config.yaml
train_examples: 26041
gain_aug_db: 10
noise_aug: 0.01
activation: "gelu"
inner_norm: false
wave_strides: [5, 4, 4, 2]
positions: "learned"
init: "torch_default"
shampoo_beta: 0.99
grad_clip: 3.0
steps: 1600
final_lr_fraction: 0.05
weight_decay: 0.4
adamw_weight_decay_other_params: 0.05
Rows from block 2 of a small CTC audio transcriber, named by matrix and row number. Rows with one number belong to one neuron. Each number is 128 + 32 x the weight over its row's rms, rounded and kept within 0 to 255. All counts start at 0. Numbers have three digits each.
After each neuron's rows are labels from the 100 clips, of 14976, where the neuron reaches its highest value: "strongest on" is what is common among them; "lies over" is the class under the peak. Only what is clearly more common there than usual is listed. The data: Morse code for random letters and digits, with fading, noise and interfering tones. In brackets: how many of the 100, against the usual share in percent.
# fc1: first MLP up (model.blocks.2.ff1.fc1.weight, 960x160), inputs 0-79
# fc2: first MLP down (model.blocks.2.ff1.fc2.weight, 160x960, transposed), outputs 0-79

fc1.566:120092078157141110129126163190150076089164205118165156145159136148122135132134121077139076101167077071147111080150155137107099121150150113152145154079161111132096191157151108129081162124144120091161145151122058156116106131133132162115152174
fc2.566:075117150084108180163150129084118158155049058178157056153225134150132132131158106168158093132146154143147206126107125115132181097139149143107177151126121113164128114110126161134114102178131128172110114142141108129179135104103125148100124093
strongest on: quiet level (80 vs 29.1)
lies over: gap (100 vs 35.6)

fc1.42:151141172076115066101191138094083137115149129111139121132131142170119157099163110147151073120081164155132134154052050098128145140136192110150066122063127134152099151166071143162150096128121159143082176106121061136140097092125132149124111159
fc2.42:111110072127136165154114141148173111136077118157108122150156079107117143112115167080136122110161058095081137111115170116108133163117112125142181103149172144140087150137162114173146131103126118108095129104140105133102209154129080128103145095
strongest on: pink noise (53 vs 20.6); clipping (41 vs 7.9); muffled (low-pass) (29 vs 12.1)
lies over: gap (90 vs 35.6)

fc1.124:062123078081111117095158182147148119116121065191129128152089096089151146107149171124068133152087146185123173081135081090121104179167147107120067084125080116125128137148104114124083167124128131144170088132136110180177072126168147079131165106
fc2.124:139124146088160096103161173098122106128177154107075135143140125131082219184159109112147123129156145095099159169108184109135115149158047091134160109084109068134147133159123117156150086142079105169102114126132111120085129062098116107150083113
strongest on: reverberation (68 vs 15.3); speed: fast (66 vs 33.6)
lies over: gap (95 vs 35.6)

fc1.699:154108084103098169104090118167169104159130138141162088073149169123110127107155138115163124176107165078191118088037085095133146170106081051188105148083107113131166164062138099137130156089122104195146115113133123159161126091100120089127138155
fc2.699:093095117099142147149109127171120128105132150064083105192119120139161085202145123157166076158092126139112119099118198154140054079162152113132116150131097085169123093140090183106098142132093155121135138131130150181099113143140167088084156110
strongest on: quiet level (75 vs 29.1); speed: slow (67 vs 33.1)
lies over: gap (98 vs 35.6)

fc1.622:136138098163068154135128108109136148088123155135104109129071095135075215142131158136120150094150157091095124076122134135143173083116127114112138095111161115096095145136082067104095125177097122117108162086104085140149132187156127072165106117
fc2.622:125133157104124126090149168141084104112120111145167130123169190102120102186147091192147137176122092154148139165074148106135103107133091123129096113103082208115091091097153179154134115153134087156118127098123179210168109079110121142130103087
strongest on: quiet level (71 vs 29.1); fading (68 vs 30); the character "e" (55 vs 13.5)
lies over: the character "e" (34 vs 0.2)

fc1.196:124171153097180155113094112101153078151125137112101133123109098136113080160198131103120127179165121148212121088134100172068112149154162115122137148161133095190177112139128106115122079120134111111104153096175116147096134099154151097176149118
fc2.196:148043102120039080128194111168169182144133118137166151167097124168157127156062087158173137133055139112130121163151122122149129121115121090154078100118121116107103131119159107134130155132120112184106097153089164113120093126172101168097121116
strongest on: pink noise (65 vs 20.6); fading (60 vs 30); clipping (43 vs 7.9); reverberation (37 vs 15.3)
lies over: gap (64 vs 35.6)

fc1.541:061091085099121124081123150173142114105119130110133133158118099133135098169087138092112151124121140131160112149124163115176105126177175063153158115148165144116156132105185146176106082121151112074135165220130128130136171218096146140117167145
fc2.541:152082178106160149147106132068138154160156098117102137077106103098138112110183121057117148112118165131064113059167125155157198126101082172215104117119079109097148138174134140119128146185152171101071160146116110088131141097080132105097139120
strongest on: pink noise (56 vs 20.6)
lies over: gap (92 vs 35.6)

fc1.524:167138090124211097142126181133120165162100133091100176135095176104137083100146115155138147114106125212120095114196152185139156164077114108159123088155139101140150110176143085140088139124101112137113127089127114129094162169140140110104172094
fc2.524:129163062122141160168081092151099140059125123092095086129123185145138113127149151113063113185095109175099162142082148134138075174159096194154123178135115136130137089124113072112112130099125130135162176126124164121145090135107108164083119183
strongest on: quiet level (88 vs 29.1); speed: slow (67 vs 33.1); the character "e" (47 vs 13.5)
lies over: gap (93 vs 35.6)

fc1.61:152113117085139152111055125098084162124095136112117134143173125135133152098166135110180098148134077120134121167078082135125167113115104174148119161092120152037179138079122093163115127143143118116153109083127156124177172207096104129191117201
fc2.61:091165150145169134140092089168105097091093131151128128126072084128133100168177073174097124119110127143142168150105203130106180137095145071111143125175121116154158086110122158137137142192163105173128148144159155112178097066160169155164145124
strongest on: speed: fast (97 vs 33.6); quiet level (89 vs 29.1); fading (60 vs 30); the character "s" (32 vs 12.8)
lies over: gap (100 vs 35.6)

fc1.185:098102135127136142189082187108159153155078113110147141168095154094168102129136067156105134121142174084083137161158118105162080142133159160144102096133099144174128141102077145093148126148081083068109140121151175107106048191122151175164112216
fc2.185:106122111106138101101111083132124101143051110097111058142113119148101144135105109131123155086135113156215174065066101072146099114147155144119197182135144141182103074147169098054081163173147149145189168142165136132156118134145163104132120090
strongest on: speed: fast (82 vs 33.6); clipping (30 vs 7.9)
lies over: gap (74 vs 35.6)

fc1.647:106144111127125064107091093147122187103145157145144171170062125102101129090147128110115096107117090130098183177139085095128125141107163102156111117138110125140076125102067161079147140151187123107199181093120179155146099141121150127052123142
fc2.647:106098130094144149138123159055108114190149097129151145144137128070146122173080186130140112090178145112164106097093191137139160137128144107152116098112122115108182125071164102154110106109072140131114132175126177119119130103144134096145183060
strongest on: speed: fast (61 vs 33.6); pink noise (60 vs 20.6); clipping (40 vs 7.9)
lies over: gap (100 vs 35.6)

fc1.141:116162107150111068136132154108149090101133145104170182159117053078108133117121100152065044178125154113095097118100125102143170161101080094150083145124147167167122149126118119128103193091103131190110147099145144141101119107063112105067159179
fc2.141:124106075121095152100141136116138103163145115205177153143150194116133176119131143094139089088137166172146108089166094124110139143204190122090148129111126104094154147116138134131189052132125124157075110112172090115118120155168128125155140088
strongest on: quiet level (79 vs 29.1); fading (78 vs 30); reverberation (42 vs 15.3)
lies over: gap (99 vs 35.6)

fc1.719:119181130108088141107090112142107115090119142140102094187127170099126192125129190076105084114105155112121182095190116116110118162094111107129136098143153154132174071059115093132044162112082191130105106133200109158073096078095113188094140082
fc2.719:087129077127150145103170107109071106174097163157138106095127119181209091143145095165124178120142106135086106156123073179105152101192155146110114131059085153162058137179120110101175133153165143097114131149129138139138182113171111122174165138
strongest on: speed: medium (67 vs 33.2); fading (66 vs 30); quiet level (65 vs 29.1)
lies over: gap (100 vs 35.6)

fc1.322:132114124143094173095086105171190149149100175095172152171159088160102164139114177144102117109149141084143098161103110171136150158142103092118122127134101137112114097169112088117110142160102096071148073112132211127178155190136153091145149152
fc2.322:069102142115123106153144149118126145171114077170133145142193116092153168099149076066094144126169121160104138082110130064117082102140180085170134159166135175102112171069139126118120084123104128143138102096117036164141078088152105069140108108
strongest on: speed: fast (69 vs 33.6); reverberation (37 vs 15.3); clipping (27 vs 7.9)
lies over: gap (78 vs 35.6)

fc1.535:132059123185069100111178138140137147067157132134180095095085106148119150143113140143180121154101205083132141055087106138175143196157168153089127146078179145115145137111154101153089096209133145090125117098170120148164149140170095184099127167
fc2.535:127169119094112155109097113145078081129149080118136169112141189171139080062148095104140172151147107167105082124072118101134166138124122140111124092135144121151127119051133162110142155101139076145098148115162151108085123156080146140081123099
strongest on: the character "e" (51 vs 13.5)
lies over: gap (98 vs 35.6)

fc1.746:114094038115094119129111091099176104104115157107118091137121185155162085098123143146148198154084159144108116120180134170149159115119145084149186148062171084108151107128166080152116156123121176112165145168167143151086140167133097104122104162
fc2.746:122149184092186121125154134129081115171102170140100147121104102076100205193144098151112066132132129171167148117130103128117113111087100146126108099200074204173121119135115159103139098118106095155101121070080099125164112106154133101137188089
strongest on: pink noise (51 vs 20.6); reverberation (43 vs 15.3)
lies over: gap (86 vs 35.6)

fc1.56:099183176153121166072124094075111156095119090104160150109141191123128111130095143099134106174155169140093129133083125098200112136092105073125089074098120150133142114085090078109155092097141101145167135106108108157154134163116137163138168096
fc2.56:112180101109130150117110143128104081109195170085111074096138121140150151100144117134132087128058131127147142105159162175159148110114116123148131142121158163167150176156129183137123160156101117149088111117171105136160157078166105144174089126
strongest on: quiet level (70 vs 29.1); speed: slow (63 vs 33.1)
lies over: gap (98 vs 35.6)

fc1.165:105093108183108165105179088064118144110080063118171050170114092067086161093083081155101093089128163086148137098091143157067159107135075121100097066099129153074094136168121124113144155118117100108124106126131118132095193093164078163184127141
fc2.165:159133091094191127127053154141104122036140189053119134057121166141140126163147108112107083195133073138136110113085085126175118110132146117171179160127149167148166121100119133154174100164181154167101131102099126133130122163086109147126104117
strongest on: quiet level (81 vs 29.1); speed: slow (81 vs 33.1); fading (76 vs 30)
lies over: gap (70 vs 35.6)

fc1.403:136179089139097148129092172083115112188171109169076151160087082114187155099175087096131152106087125137119114088155082127126082171124124179069179137109085099142133123130170095072106114137121112163113121145125166175103155106100091147079096146
fc2.403:087096189124145079124106067173156108058119141055135111116098183162048101115122179071138104173071118165124105173102145138115151123094139127099115119123114139163122108113136172138129117172207152119162131109131077116175088136085076150147155151
strongest on: reverberation (96 vs 15.3)
lies over: gap (99 vs 35.6)

fc1.585:065154092109095104143121115102121091098097124120122082108106153149103051098125135142084076188112078096150145112089067116140131120153084084143193145147104084150090151133110066105168125145150126111190152087125157228098135172149123089145172160
fc2.585:142167160115057184116123115096181146139085173161112119117107152057120186146165112084189122167102182139124097104152149149098160142101134131081148079151114139084108131150132140171113120177104101182124111171118140044100171162171091136145098167
strongest on: quiet level (78 vs 29.1); speed: fast (60 vs 33.6); reverberation (40 vs 15.3)
lies over: gap (100 vs 35.6)

fc1.91:128150123174128122149161160135188114050126167088131143159157166132126140136120054147141161154187160171165099153146108127105163169124122150202052146147079132144149085100091160192130124096169097165147128082107116076123162095064068173137146140
fc2.91:098105100136158109139156072105098156156105136138201114141096106143132139153136110098104073104150107116113105129115156124137100033133138196068139170076097136122159102123116140079131093077081144144077136127161119204121132111087127115166143150
strongest on: speed: slow (74 vs 33.1); reverberation (70 vs 15.3)
lies over: gap (100 vs 35.6)

fc1.213:167169119131124101127070095106094133078168141112088122111135106133090146158129165170143087090195116135180091082160176101188086126085124131078081072129120097106146121142130081114103099113122082123192164086123144066143127125176140090158067133
fc2.213:154133109121150133145188189109155137174177116134131110141129145068144113106137094118127177116110144138097139126091083128138080128206137101168141196102098104172113137135100173142142130161102164115125177182133135130109168112055134057073125130
strongest on: clipping (26 vs 7.9)
lies over: gap (93 vs 35.6)

fc1.405:139159156206076123159054085133095121141163180138143118058133081140154092081092131096152113176164171063098113199043110169102129135128150118120142080130071125143123165164116121121167071079176140084180120167103143091094095140089135197152125125
fc2.405:081168126129118086143081096077119102107097103152116111146170125128144181109164140117065102104189119193098132090085198061134142166111105103131085145156124160096145164097083135129126160188110138113118164128179150130135111054132085130173115115
strongest on: pink noise (45 vs 20.6); reverberation (44 vs 15.3)
lies over: gap (82 vs 35.6)

fc1.64:140148071065136123073121142186096147127115120177138117133152127138162159130125095087089156147152161160133173081153144175139096124131103126094109099106136142087132140177122142106143088144119132143145146164129123179151093110081133075102079105
fc2.64:068104073141154121109151140147084177111142120088128113186169118143158210082063144119096149111120149116172154140138151092107084157154142082100070150137065124163047111084185134124118120032134200122128116142089103158100129164109168103116113159
strongest on: fading (74 vs 30); pink noise (50 vs 20.6); reverberation (44 vs 15.3)
lies over: gap (96 vs 35.6)

fc1.351:103171065104220071195152155141165106100076130146112115171185123076139117114110124111152084144147179191111138144086131127095155139149095141170103159131058112111131157097109051133151124129092129115138118134180126111128088107097119143125159142
fc2.351:158082102119091161150171094140148123121116146176132094127114162117155164193154140145082175096155133170149182132221120115108125131084149141112174124120131111188122083184133133061084179192111101172074101144086115180157128171123126118164092134
strongest on: fading (76 vs 30); quiet level (72 vs 29.1); reverberation (37 vs 15.3)
lies over: gap (99 vs 35.6)

fc1.96:128147144109162143137116130169137138163194089161110129098121168171147083125078082192130107095113139117155099138154141181047157135109144107114083132119131088095095100076093148147156083111110137129126183144104157150106092143096105131130124128
fc2.96:167161060124074150158101119156145107113057160127108158083187108109139137085100114124182138163116136136175102126137143182163115147114150140104129133076146155184082123137143153114098205187131118098102084081100084133165065141150155085173094116
strongest on: reverberation (100 vs 15.3); quiet level (92 vs 29.1)
lies over: gap (100 vs 35.6)

fc1.410:110095091125082112142136068134123100140087144121121175130051134113084107122149176122111163122062061179104120078133086162201089136097105163156165130121076086139146076146139206069107102094108107171107116131113154130195139093152128084112065120
fc2.410:158110104133095101117146167101120169105104136116151132134167128143147097133135109169136183128118143096112098226163106099147083097139171131052108181151155171151083108097127119113120188194106123091119153129121102209131089121131101171196106136
strongest on: the character "e" (42 vs 13.5); reverberation (39 vs 15.3)
lies over: the character "e" (35 vs 0.2)

fc1.241:158129085134098109121118157161162108136130147081084185165137147167142178115071058100110120115092153164159146111084093131118172169155182126142124112126110116126132096115126098122139196178105183156113177126080109115174088132141087119068192094
fc2.241:124118148081128133159061073090124082127104178161095122097124167080092117136094175113174116150159109117073084147139115129138111070063139139094167104157151175117107150102181150140161121120144105165062070117189139128134153120137127156150121125
strongest on: pink noise (42 vs 20.6)
lies over: gap (99 vs 35.6)

fc1.347:145167146089145176133169166150135178099149141127171119163121137108128126179144143134141087160089148125055137112115083081143067142103159113152115120176137125170105127097084145162114148162107093166157094124103076048165103163141137121082101095
fc2.347:118101102179134095165106118091141085148141154109074146156131081151132075103131093169137153167109108160160136152149113158146170167163130161134098142081163150120109167130138089134184188112161121141137135104107149166061143128084110210200161115
strongest on: reverberation (97 vs 15.3)
lies over: gap (100 vs 35.6)

fc1.201:063116081135194145067176114089151174137134203159171148123160125155117166170089080117164141162150134133155099118175103102151162099160104129089138162142109109063113167134113102090148147132147064124137157086118133100116121175102154135117109136
fc2.201:128171152086094116161133158163153174169159094101141129148126091163078087098152185129110134120127120118137075091141158152147143126143143130116201153152148147204163153141157092111160122125141141132116164097089129119157164062149137077050080106
strongest on: speed: fast (96 vs 33.6)
lies over: gap (96 vs 35.6)

fc1.388:149132150097044159142132123132095116067124117133138125120160156116118064100149083083119107149064134127085103155139121095121146097124175094102132117103130087137154146066129060121132162129163124096094158129139130148170206108076163174196121081
fc2.388:135082189137147086057121137157145126131146057138130118142141066120145121115161168128146144118182120087154107065112151143144153159107112133164105100142141140140103082174113217073069165091180102126111083142112121113120107183123118143100115181
strongest on: reverberation (76 vs 15.3)
lies over: gap (68 vs 35.6)

fc1.601:164073132122177170168128127143125103162108084160091142085147155147129106094061175096130109129075137154105153140182160139169119192152123183172086080146142128111143109113153046099097146108103081057152157085144091159110125101130129161144117116
fc2.601:116159139139161084140079072140100104101094126139169074086098071167127118189079118153096132101145115142101124101129122149113123126154132152075125121161118084058103134096128100133138227167153165151158099083154125176096208153092137134137167165
strongest on: speed: fast (92 vs 33.6)
lies over: gap (87 vs 35.6)

fc1.190:121165153115145104159108126133163171129102141156074119049179079099120149077088156130084112113121104100112103130088167171132106084149131093121113121119159077130156127191168129115128088117131116129101185174169098121138159136135159138060202103
fc2.190:173149152159135128108140168101112129167193203084138129188182156100140113076136118105151153145109154111111110124110141128171142159113142106128125164132150155107086144089146156156169110174158125126096130100078129075132117089154105076193076108
strongest on: speed: slow (62 vs 33.1)
lies over: gap (100 vs 35.6)

fc1.58:149131084136181152115099126089154123096219008114160136161124132141112088123155167161128140111121127132176108202072181107175124155137180129144074088116135124127169127113150077173144148130181112112086189117142134090115122106102138079171166114
fc2.58:088158141173112166098116130135036121118162205155156130114155078133153129096140128087158092119130143147112104078074071133131060092139094135068184185186088096125118164102143187153172137122103112126124089096163076109091130115116112173093070130
strongest on: clipping (27 vs 7.9)
lies over: gap (100 vs 35.6)

fc1.734:106110161141071155159121185176115162169104132116152141121141121131145159114122103151087097154104121097091172095117075154152179071152072102145139080160162166098127094149084110077123135146203131165138115129130131104142130166183097193155090107
fc2.734:142139154121141158129079118121116122121156156130132091139099160198098143075149066144129186103106131081099117209137090113162106132084143122112094124121133111179132098058140167151134132137091195080145169161131118155101152131175152095134119142
strongest on: reverberation (67 vs 15.3)
lies over: gap (97 vs 35.6)

fc1.452:112102101113158116109101179155135127176192120128141091106121146175147115122137156158087090188092173124102092092176131087103145115119165161212127176130077071157155128155144126165091088125100101126106155173186098087098096118114127163126147150
fc2.452:138184123128082144096095129114158151107139137098140154090160099119175128113147147076218147131142140134147139157110143166208108148125078141096165168131129191143132153142182077173113193134151118120129157151137137165102116159164112168090123128
strongest on: reverberation (49 vs 15.3)
lies over: gap (98 vs 35.6)

fc1.502:148170106105117117142068183159148131134060157132092201134179102085127156084139105109160146140104135083100110139142115131084157100152103207082112088119124142107128130138076129106096165153071087134119142130085109101147118085159096122097085094
fc2.502:106149163116132104148079095138139188108195110096110165134037142112125105116141107119168109113116160130168147127156140095151076170143198092135209083137114135135122102110136084173098134131113131102130121144109133155120134156107168123128158098
strongest on: reverberation (96 vs 15.3)
lies over: gap (98 vs 35.6)

fc1.207:122172128076154188116141170096138155148134121102058138064199152171137080150085078170142069123144111136088155189129088106108132157144064125124111107114129118148192096196139063126080152102144148097094146106131144100108137178118138151154159109
fc2.207:077134165089069138129142138119106060133140148107160101169078125127123122106202163068145142140147122132147112091149123134174104110092176128109142120127127212122127157099158077101144105211113149149097119101143066109150113129120147102122142121
strongest on: the character "e" (31 vs 13.5)
lies over: gap (94 vs 35.6)

fc1.415:133086069084113135148120172145125103061144125136123159165093160141105083088159126114118202156145101164114112105144180170135165142116145083123081141119128072121128156134135162138112098098123114072123094106105150118142081111191165156146125189
fc2.415:108163142185145128145078096150084126129142113128155140142155085103124099110129128149143064075106148128139101100178146135174065161073140150081164084097161193184170156101134116130133146059145095158149148094121118109182108140112128106111152094
strongest on: pink noise (57 vs 20.6); reverberation (52 vs 15.3)
lies over: gap (63 vs 35.6)

fc1.671:123142134160153081128140138126123101103163171152107143079133135199144135099099131146153085132169122104170095103095189124074079118135163072130112133130167113078103156105130135153195092170100143094076144094115110103141100145117109147078116138
fc2.671:140094166086135121174099125107140100134086104121148132163210132084136104113129148119110093150093167175119192145114144149137188112164088207086108121167105138151094138117175125134137066107152132149169187141153112162106097153137153063122109115
strongest on: quiet level (89 vs 29.1)
lies over: gap (73 vs 35.6)

fc1.603:071163143090164159107117106140131140116104073092159167152164169171176116136100096145135090133087079124101087085160157119131198119099107132156167120079140136094124179159069119095164129141094090127125106032113166210105101111097150115106179125
fc2.603:194157131199091125099191179193124157113156106178093108135142137114139204108132101098118123143119164131167166130134063125106132161168132109093088196103140126137127076167158129145151155116166126110107123147191095097094088125156110127098070155
strongest on: speed: fast (76 vs 33.6)
lies over: gap (95 vs 35.6)

fc1.489:092085156105161083068118102101185113109115121140074121091088085113158127175109183164143058062116196189135097114170171112099137120155129133129118092097095150148083102079108126195149098128170183133144185159194170085086132158118110213150101177
fc2.489:153129111060086087133136149144146090108103124132173136146176124114129140096160119093094181166138128163119146174038151109161098170176126122139121093141111112120191133156163140147115143229132126086116135134147154166105154084144173123172126129
strongest on: speed: medium (78 vs 33.2)
lies over: gap (100 vs 35.6)

fc1.251:133124098091093133115111165164155088104124124097157154151171132105105172138135126095124083062100168117100140123102145126141124104136097082089160154101158050095128062123141178108123119111157105086147188138113130092107151124126122115094135095
fc2.251:153122155142138112149131065139129094128169136095117116138128068066138079083129096100117115128156142144130105148124121127118137151102149102038100143104146191098164106115118118097079083087148164151077063100175089093104116140165145108098133179
strongest on: reverberation (99 vs 15.3); quiet level (80 vs 29.1)
lies over: gap (100 vs 35.6)

fc1.225:133143085077118050112117112118058144146117192130219213121129127114167145136115167174135116160151140113111147155104115119153152162158124121126075159100151099161095168172141174197138177178094138139110107112117089110152113131098119088174135062
fc2.225:110158137089115127117145118158179147142131088170130105128143138119124110170152103074126100108098125206131149111169136112064134094098073132166096110121112154090094079115129099093149075082180086165162140052186153157111163131152124091142119171
strongest on: pink noise (64 vs 20.6); fading (60 vs 30); reverberation (45 vs 15.3)
lies over: gap (97 vs 35.6)

fc1.635:123102098152147097180134117162151139149099138167120134119094147171138146137106093096158173140142143115066119077109170131094129113148177131198168163090173162100097113100132113107057136130122203077140166178141081122084115113092169088102131156
fc2.635:129171185069081166072118124071107106110128111146185153145182132083138089130116080185144072132141172138169185132083184112147142187136121139158110129128099152168099109168149135108135139146130109158123110104150128142130132154074127167133175059
strongest on: pink noise (53 vs 20.6); clipping (40 vs 7.9)
lies over: gap (85 vs 35.6)

fc1.681:154087118143187092190184085134058061157171076074079145184090149124114117116093179164153100118162183074133098142143119131139102155168127119103119119120125086151174073148179178127125169101106054163104151083184077192157124125148116136100135131
fc2.681:116118138158180162140109161147148130106091127146184134143067072129100169104101067090079134108083123171148113105144178148122177136067123135128129126075116132111089141070123125118133099149114163109099149127074138109111102069100081149143109168
strongest on: reverberation (52 vs 15.3); the character "t" (39 vs 13.7)
lies over: the character "t" (30 vs 0.6)

fc1.254:164114115091164147091067141162134106142158122126092135116122152084122104124152075075201142113096144083074171111097180148162098129178098100137183150129134145116185077124123131109116096117128097092159162115172092102055142122187103093157109149
fc2.254:132107164167123155124119067143081201171112064165135148142139095130109155103130161159071147130098108147199080099125114134150132198070098121178097063085104096142095138164120117157144139143106138103118131174109186159180173101069127168126137104
strongest on: quiet level (65 vs 29.1); fading (60 vs 30); reverberation (43 vs 15.3)
lies over: gap (84 vs 35.6)

fc1.16:141124161138059154153138136126149130114138172137136138123120187130091091093160146122125065063137165086199159192093121091105127175103120151127144141152055120027167154115130135088097129136109079111094175149170146152123155208142156055139094154
fc2.16:185228118138159086140121154135137126101130147105171174120104112173165093140120101105086193184170000090090106106154106141133121062173166169118088091136120096156139120091139181173142138145111158095155104068111127109082165070116118161120136123
strongest on: quiet level (72 vs 29.1); reverberation (57 vs 15.3)
lies over: gap (92 vs 35.6)